python train.py --model="model that predicts nearness at each pixel" --image_size=64 --crop_scale_min=1 --encoder_norm="rmsnorm" --decoder_attention=false
Rows from block 6 of the encoder of a small model that predicts nearness at each pixel, named by matrix and row number. Rows with one number within an expert belong to one neuron, the router's apart. Each number is 128 + 32 x the weight over its row's rms, rounded and kept within 0 to 255. All counts start at 0. Numbers have three digits each.
Before each expert's rows are labels from the 100 images, of 14976, where the router gives the expert most weight on average: "place" is the part of the image that holds the peak. Only what is clearly more common there than usual is listed. The data: rendered dice on a table. In brackets: how many of the 100.
# router: slot weights (encoder.blocks.6.mlp.router.weight, 16x192), inputs 0-95
# up: expert up (encoder.blocks.6.mlp.up, 8x96x192), inputs 0-95
# down: expert down (encoder.blocks.6.mlp.down, 8x192x96, transposed), outputs 0-95

# expert 0
place: bottom centre (27)
router.0:069143169184149118089158105071153093102069162069107143090092141102162168129131086094079077117135129172114159093131098111098110147139149099134132166132134170066088135033134102131130118078096134136167159091143154200099139142129107100115091076090188168151183110101081173131124095101188103097
router.1:070137170181152065092121092037118140137061155095116121121099128139141176170141095077120116099099115140093155087126097138134123158155143155162146177139118144108148145008088139143133091115095140146143155080145176199089155146155102117108107102096195127169195102150105158112105100088199121091
up.0:105086109132120152152114124176069161144159060158111088172169082176118168104130153186192216162082101125113133169110159140110159189110094103074124132114150155142130096122172092089132107104137090096129123180073078133185092169107164153114120092159094136094104131149145142150127101180126096143
down.0:120125114143085152133132113144139162086111134062123130116151159094117136157156151149122087113208100172113165079123168096174184189132137150183165050135142145147155151097164187145134094136164038114184153167040097108124081129157162125132108136073152146169154147165097121115103159134132128103
up.1:105083110128134164163142092171095158128141097163083109198157110178123146115117127157199157160108085141110118167122143168122187163101088098069112152097146155138156117092144128126097105084121097130140103179073068141149101169102179163132109100168144133103118155183128169162115096198115105139
down.1:137113109187083105132119107124175169133092141089106133098143141105118141172154135109101105107200094143102183083110178101189170156121167151163188072159130096146143159093152176157170085136169059126202139141029087117115074116147160110168120150057146115138134139170129117130076182150126110108
up.2:089135155104127154179136134112126098102119146207122108138149164092077089145140136147128098164070204148093077118105041109149151084086160200111166066170115092147168174134080121141162138122158116153105064111104119122141136116126130151154123174127148125174098142180150116081071096130140185145
down.2:129105124104104134101159116125138133125146079153125143123104124145161145133175160092186133102133080135130130087118188086160086123172110186132128157134128126168084060109190141101113104183108184132129193167137149127125166115143123119082133144115147116071145138133143119199153095094169092205
up.3:128115102081142088065150115165123150139143169093152161114093073095156171073121151143078145041140088077173143133186167134130110126176085060154129119094153139165124107090149140129134148112071153112136142124134120162119099136094147139144093072141113139107143150105093149166093100113152063066
down.3:142142143179047124136154159107187130109110114108149125133160156166136130121148118109162094167211150149092171133071175132167197161143135066147174092128147160106160147094123144128147110130161031129201139102007091111140080112132133080150123160115135156160139128154125111094107105158116129103
up.4:090083127136120149142087135166080145134165081147134090158141089156102156109113149173168179146093085130107113160138141172138168184110108123080109162131156135143150105115167114093118128085104089097138113164078074128165103172091172145151115092184092114114096140131150150148123104193119112159
down.4:119111118157091140158132097120149173098070151113113122110139162118119140167161166113141115131199123157124159099129160122182168154139195136171169039123122129132153162093175180157152086152170038103192125155053106112134099106142170128132130163069148139133163143175111147136092155136118133089
up.5:113101129134115165140103132154097152141172083127116075179170109167122157094125132180162160148096114126104137167128155150117196171098098121093114126116145150136160100113155121105128127110117064114166113159051072119157098177086164139121119109168100142092112127171140152152117134183103099139
down.5:111087096146069122139152082125169188113068169122105143095138143118128142139194153097148102126182090161116172074122179091182148161150170145165177079121140127171145166102169160153151113147201046126186131178046087133131074119144142122154121136064141130142150172182104116119090159122110142102
up.6:095071122107121181180109145159106120118137080149093124212146155168103130185124146162194147144076109179086118161068110111156133155090068134063153077147107138155140100145146097123153118104161117145154096155104089113159093132158139148146135156153132129091105144177145074152084093172160117104
down.6:119121126100095155071139100135108176131099145148141098081145127096112145116200140129078101072169093159140156084158168091166217187165143123186140103141133134085119134114130127124129128172141086118126180160116150092123129122153101136129083134067113103121175147117096150117124175102093155151
up.7:117092145137138158133100127162080150133162062167117102165159117178130164097113141183193204145113103131120132167130146164112188173095099109068115129122135133128141094136189114097125122129158073111162131166056098119143084163102139127118127125170099127097115119155146138139129114174109071152
down.7:101084113110067157153147097125164179097085144109085112063159168102127143126183181131121089126194097155123172096130156099191141165159173147174179060150145138134156151119176161146164082142163072086164137153064118122149097120172158123141126163065146122116148150176114131134104163154110156116
up.8:083142099054118137124171115132128089182140111100098174154132087164099094161096150132163160107122134171114102060121103129176094191140092124104142136153173192151087084125083091122104162156108142047084119100135087157141040066152172128119123073152143127132136150112076103153096124103136050099
down.8:169160145230174125137070164098146157136140106117138094173150137141132159146163141133141119113185112113141163137127125127131210119116107152147128097171095108110112116116125196131134110130128044153187095170000150067118152188149125140174130116170158126117158110134133145149129136115113144151

# expert 3
place: middle right (27)
router.6:197089093197129145176084132162158149130111093114212133139129061102145087156143140136128159162170088130157134126096101119189123149099069125134135091151160136140120101130162139087084097139189122071196136184151102127146092110159088124180133172148053166162097169179091145188115148153088148117
router.7:197116118161142126172097157179111186148172110193204117123148071111100080143134164134123144210111100126128119132140129116134088105102087179133146110133129135140086133143167187072065120157166125111177109138145086144155107148163151099173133166153074126162136097125171148122133112165027174128
up.0:118094108123104121124091175115143115204082118122096141188144162188143138097156028117113092096122109130143162114052160114144163146127106139141202143161110083141109164128147175131168134130107105194175114177135047120127077161130170028164126159123145141153094119102108144095141098111116100112
down.0:174161130166188144135157115132163183084128122109175121107118086113081139160084201127115163161093150135078109144134150135121128102111168163121089144112164203151114124149133079157131088127185106052022113116111160099108198083174093190122114073173117118096127113147205076167132143177152113147
up.1:110059127093125150140093103112125122118078119115088147162114159155132182138145114127088080079134142106130167122075147098147138180092150118122182157182118035169096135132118093188181093143117144166089108166161077134114161109114216111137117137132154130043141109158111119184117129153155081105
down.1:163199108117105131122167141125098083148155127107166128117135088126099099110115186090111138154098135138157062103142113163152151104160101145151090106073158208105154138132146157112069175123114117113134155092116160129155111149148037148132172101118137154226094128095189180135178138092109194138
up.2:138100154121111080136081140139154089096114155137135107114119107065145116078151107137062080084113206133164115099154096137169159074156132098154145166162102109123078139133092113125118099106129130146148129097108120121138146121080196166150120087153130149159129091073133116157101072113170136024
down.2:140127116132134164123151108096118117162138146123117145126143170172117120186105189086187149173136072085109148145137134159107126160101102184142121087132163124086153134056146147133101165183123128146124173099143110142109101131156058103146136216098108116123133142174116170120133201129090165198
up.3:139081087117101092103091149139162054125092107101131129116120092100197148092119158117085076094126166150125146101150123118131128124142157114144144127144110080124107167139125113152139107114116131131141164142139110115159118135101191120122104114130125142116172096118118109167106107119137101032
down.3:112150166116132192115116124094098123140147175124132136149174146174081095192087126122167137125121097074160106140103154162149148152109086170155140093106139141097171130068115142125076191132132134169117109070108134168094077109133060133169151170092127134165091118137176191103135144133091170200
up.4:118066089138137070085112128113139074135082082123111159143114167156188188136124123102150125133144124153114170145129192118127102163114153093098151131120148121140134153138146132193176104088144147102128166181147124108119106096117158093090130114098137137070185130174094092179115179126151067049
down.4:095186182098103196142155108145122180110160171101153137146176114138074093114133175117092101084109108111139081094112113145138172123153109193172126142122079123121127139138124132088055190170109088150101093076091128121132132151114094149157099142159164113189103109072192213086168112119077190179
up.5:111158133118099157068179088135104080158150118117089115144117135198175165100168114076166139112104128158127159096125162124100167122151148122161088171073093187055122104038155118121133173130152116156137186098135216218137194111110080125096095098068186091134175165089114186138132113088118119153
down.5:093202160174126126090212064077141121110125109135124171184136114204164122151109116100217168160126105163111130086092127155101068141112079127075100155077120159137121118060126107131109186109133168122122158098159237194097129090181089124077129157108175097139103139130139135178146110148151102115
up.6:149023111147145128110096104152102067095101087138191131111119152132112116127127167118137077177115105176076152107158120094091134166120148180179177116148168149138086130125161124138112099108123126155134136186125128126156073118140137133127111121133116183157160155153141160134087133154034059091
down.6:127186141120113165124148135053151173164114162097082163160126100090102131151104053169137147076142139051108085118109102139111138103085094106079129143165097138116177118129080136111141165189155111108134113065145104111138158107109110124159106123145107105094085090111169097114159111118227139134
up.7:118124114175115125127138161156121162227130071116139148156137149168060124143181088139178148119131088134120151134078158140134107159104113143124149115144130151145156150116154171109130140162105145154191107146161068145127107129178098051156102162119132121153096172119121143112132116140113109138
down.7:163124128129198120126151120120182129057117165137128103123117101077169138128105162124076110150133147138104084141143119081115118134154149092107137149122132112147084084144095062182155109093155141117079150148126161103146161129129180198102131100192110109105125085144138074151123095132175123133
up.8:137109143159117104118116157163195211111132121099166111075167141072123105154173102133137177127144078161151093137165167127142127114142090171162140060159143151122138135122096156096073157182188117135172132173110137128144104175156097125137130149116103145119128150106135116144116143104145145113
down.8:154151118102105153160159096063066033142111146163087141142090145141125134109127146116142066134123150102073175112123085141097131139090155076117161170110130102140132107091091071170189098128048128119048115071152119140099134126124136157116129127121134124084109076143087092113107111128164105098

# expert 7
place: middle right (25)
router.14:095134110154118088110115194187116136165140128158221121135124089116076094142154161124131124148080101107133131111110148117106147117116095141131132096164145169141129115100193132098104088139174143117210140142111085156163140147162096057206093122159108117179108207137125164113088123167084158149
router.15:105151120135182078111161184143098204129148102115120151136122101119110166170066181173178184109104124088121110144122139074091098071134097143105073123136100183141145126088196136110092145154157145134131128141094113106170080114122088122121183146168054126119117156093122150183159131171119094142
up.0:108120134090070145112136139090069128145090152107131171109057132104125123132155117126071079063090154081082102059146084123153121116117129125157153155165096130130090155136161077077164117141104138169159107065142164138084132114147119078221124079146169142185127127065180166138087047150183120106
down.0:136141116193193107125097120196214140152175099184123102144156096141148123131143178155137171166123145145187126172118164136162131100166120141119111087066174115127136100139094154156093124122148127116112139180114092092164122142148127208050146187110057130072116139168083093140144178111105106142
up.1:146129116112160115123130092127112096130118119144171054112132151092150095141116191095107166174126121169134109163190074155127154172137158134095114122123196112117172096131120122188113146076148101073054113116102150124167107094141138162072162112118118141115174140129085113127093183099145134123
down.1:105130170135066136125143111095143131101139136105114161124123120148101145100127049184165094076130130077143170086106160117105135075119111139135119176167054146158109152053133130064096124184089127173214116163129130139100135133100096072188071127120156129147138077104173163132128081137120097160
up.2:113121116083120091140117101092123134104110158152155112058168122039098105142125086105077168134123143145157091146194101135144158133140094134119151119138153117155148128125085159132062156122137099066149123142103137143132045134151167133130168131132112163136139141128100151133081168140119130000
down.2:127114152119121142120139084102122113149129140133114157203118171229140147161104146087175116113154056123138144063093148136110130123072086167088104174131082154140120098069101087145130138166129179168092121129131122125070136125121114110097054098151128076125133090147108089185117127105164168214
up.3:128074118085148109105128126111090101072077067168184106108088154088146145087127163117102146109133144110146107134143112119149158190145193150085148109177142098158096141131143097069148120139139126096067110138118203123150177099159141117091132125139152102085176129125138114176100063140189084090
down.3:081191143166124095141122108124173102142168165092095163151130092167122122151136086140123113132095066116094138098120122115102132081149044138152101173116087158160124093060042160169097135145095112127169160126125070134139035107117117129180107097090126132140102087130137161147071160140114112169
up.4:101147115156110163137100128151157151178163110131098109146183137135085093167134102130207184199152095139130102141113143172096116136082073121148109117082151147117174150117135174135079153131128111142172128140121109128178111151158089094141104165106124113147104160132124156113157197121083179160
down.4:181090163089157106159160146105074116100084163125126130107089146134171145121096141131092078103144164149095164108136114083084096139153179111119159122131084125142121082212169064147208108068150163126108128116145167088101161113132171177079177105150125086091148121142127090137155100125184130107
up.5:097151109103164193129091152120116068125203136157122071192158126177156115118158112140162114190150131132130141117095097140115139200119085099059105149103159116117108095125093133175126118117103120117094137144096106110118130129098188242132117131167134156147119121125114142098167071088088156144
down.5:163137147137102098152130147134179204118067118034124155094137146129114170110065070139103163120139147175131121131142142098153124076182181163146128115132101160094146173180160103080109120161149129109159114139139154165107164101135082022096178134117139093114100110127163178142121154163136125152
up.6:134112105127105062118098131149107126098125112108193125082136067083187122090154105104080112101120140144153086143157099172162186084149102108117103149190112147122099118140105093102133128067122081085138150148102132124148131103125184159135132094146135114156180110106090124143066101122169099050
down.6:149120150155138175115128119121154105139151132176082133126118163150089135159120175156182124150155113098120178121150130080118145172080133206125112113115119084123166160014114157100099130202107136194132107084117114156127077141155079096129112172125078133054080119146147124113161144156101159222
up.7:120151122154088155132104152133144091246182104120138142150120138159064092165165114093182125166119103156110144107087166171113107142083115133156170123094163120144142111119149175133110147111109147170182112100148086135171103150168097063163107173102131118184108156129118146079128134126090170151
down.7:144105144101192112158133132110127147054074134167108126109142114127178169118074165152077133083117169110112096145134117110092121140163136103115139183131126142124137126195131062162177092108184157092071111188129169100127175085125159213063164072180122106070141135165153100189155106142157104110
up.8:147119104172123122113113101151154115144150099118154073107164144133135083131136148097147171183145085221113146175154153143135145150150115133115152104094188131134141084125143149210118156099159118092109147178103107120185099128118147124061162136120087115107145138161103110130101182118102136147
down.8:129114146059113160115165130079098120113110131124110172131107135117119154107077100161137092091132156068105118073099102114077150128106137107120109185183108141141148182086117085081114118174110109159128093089141151151069162110114106117188085098137155129143143082102152119138145073150148092156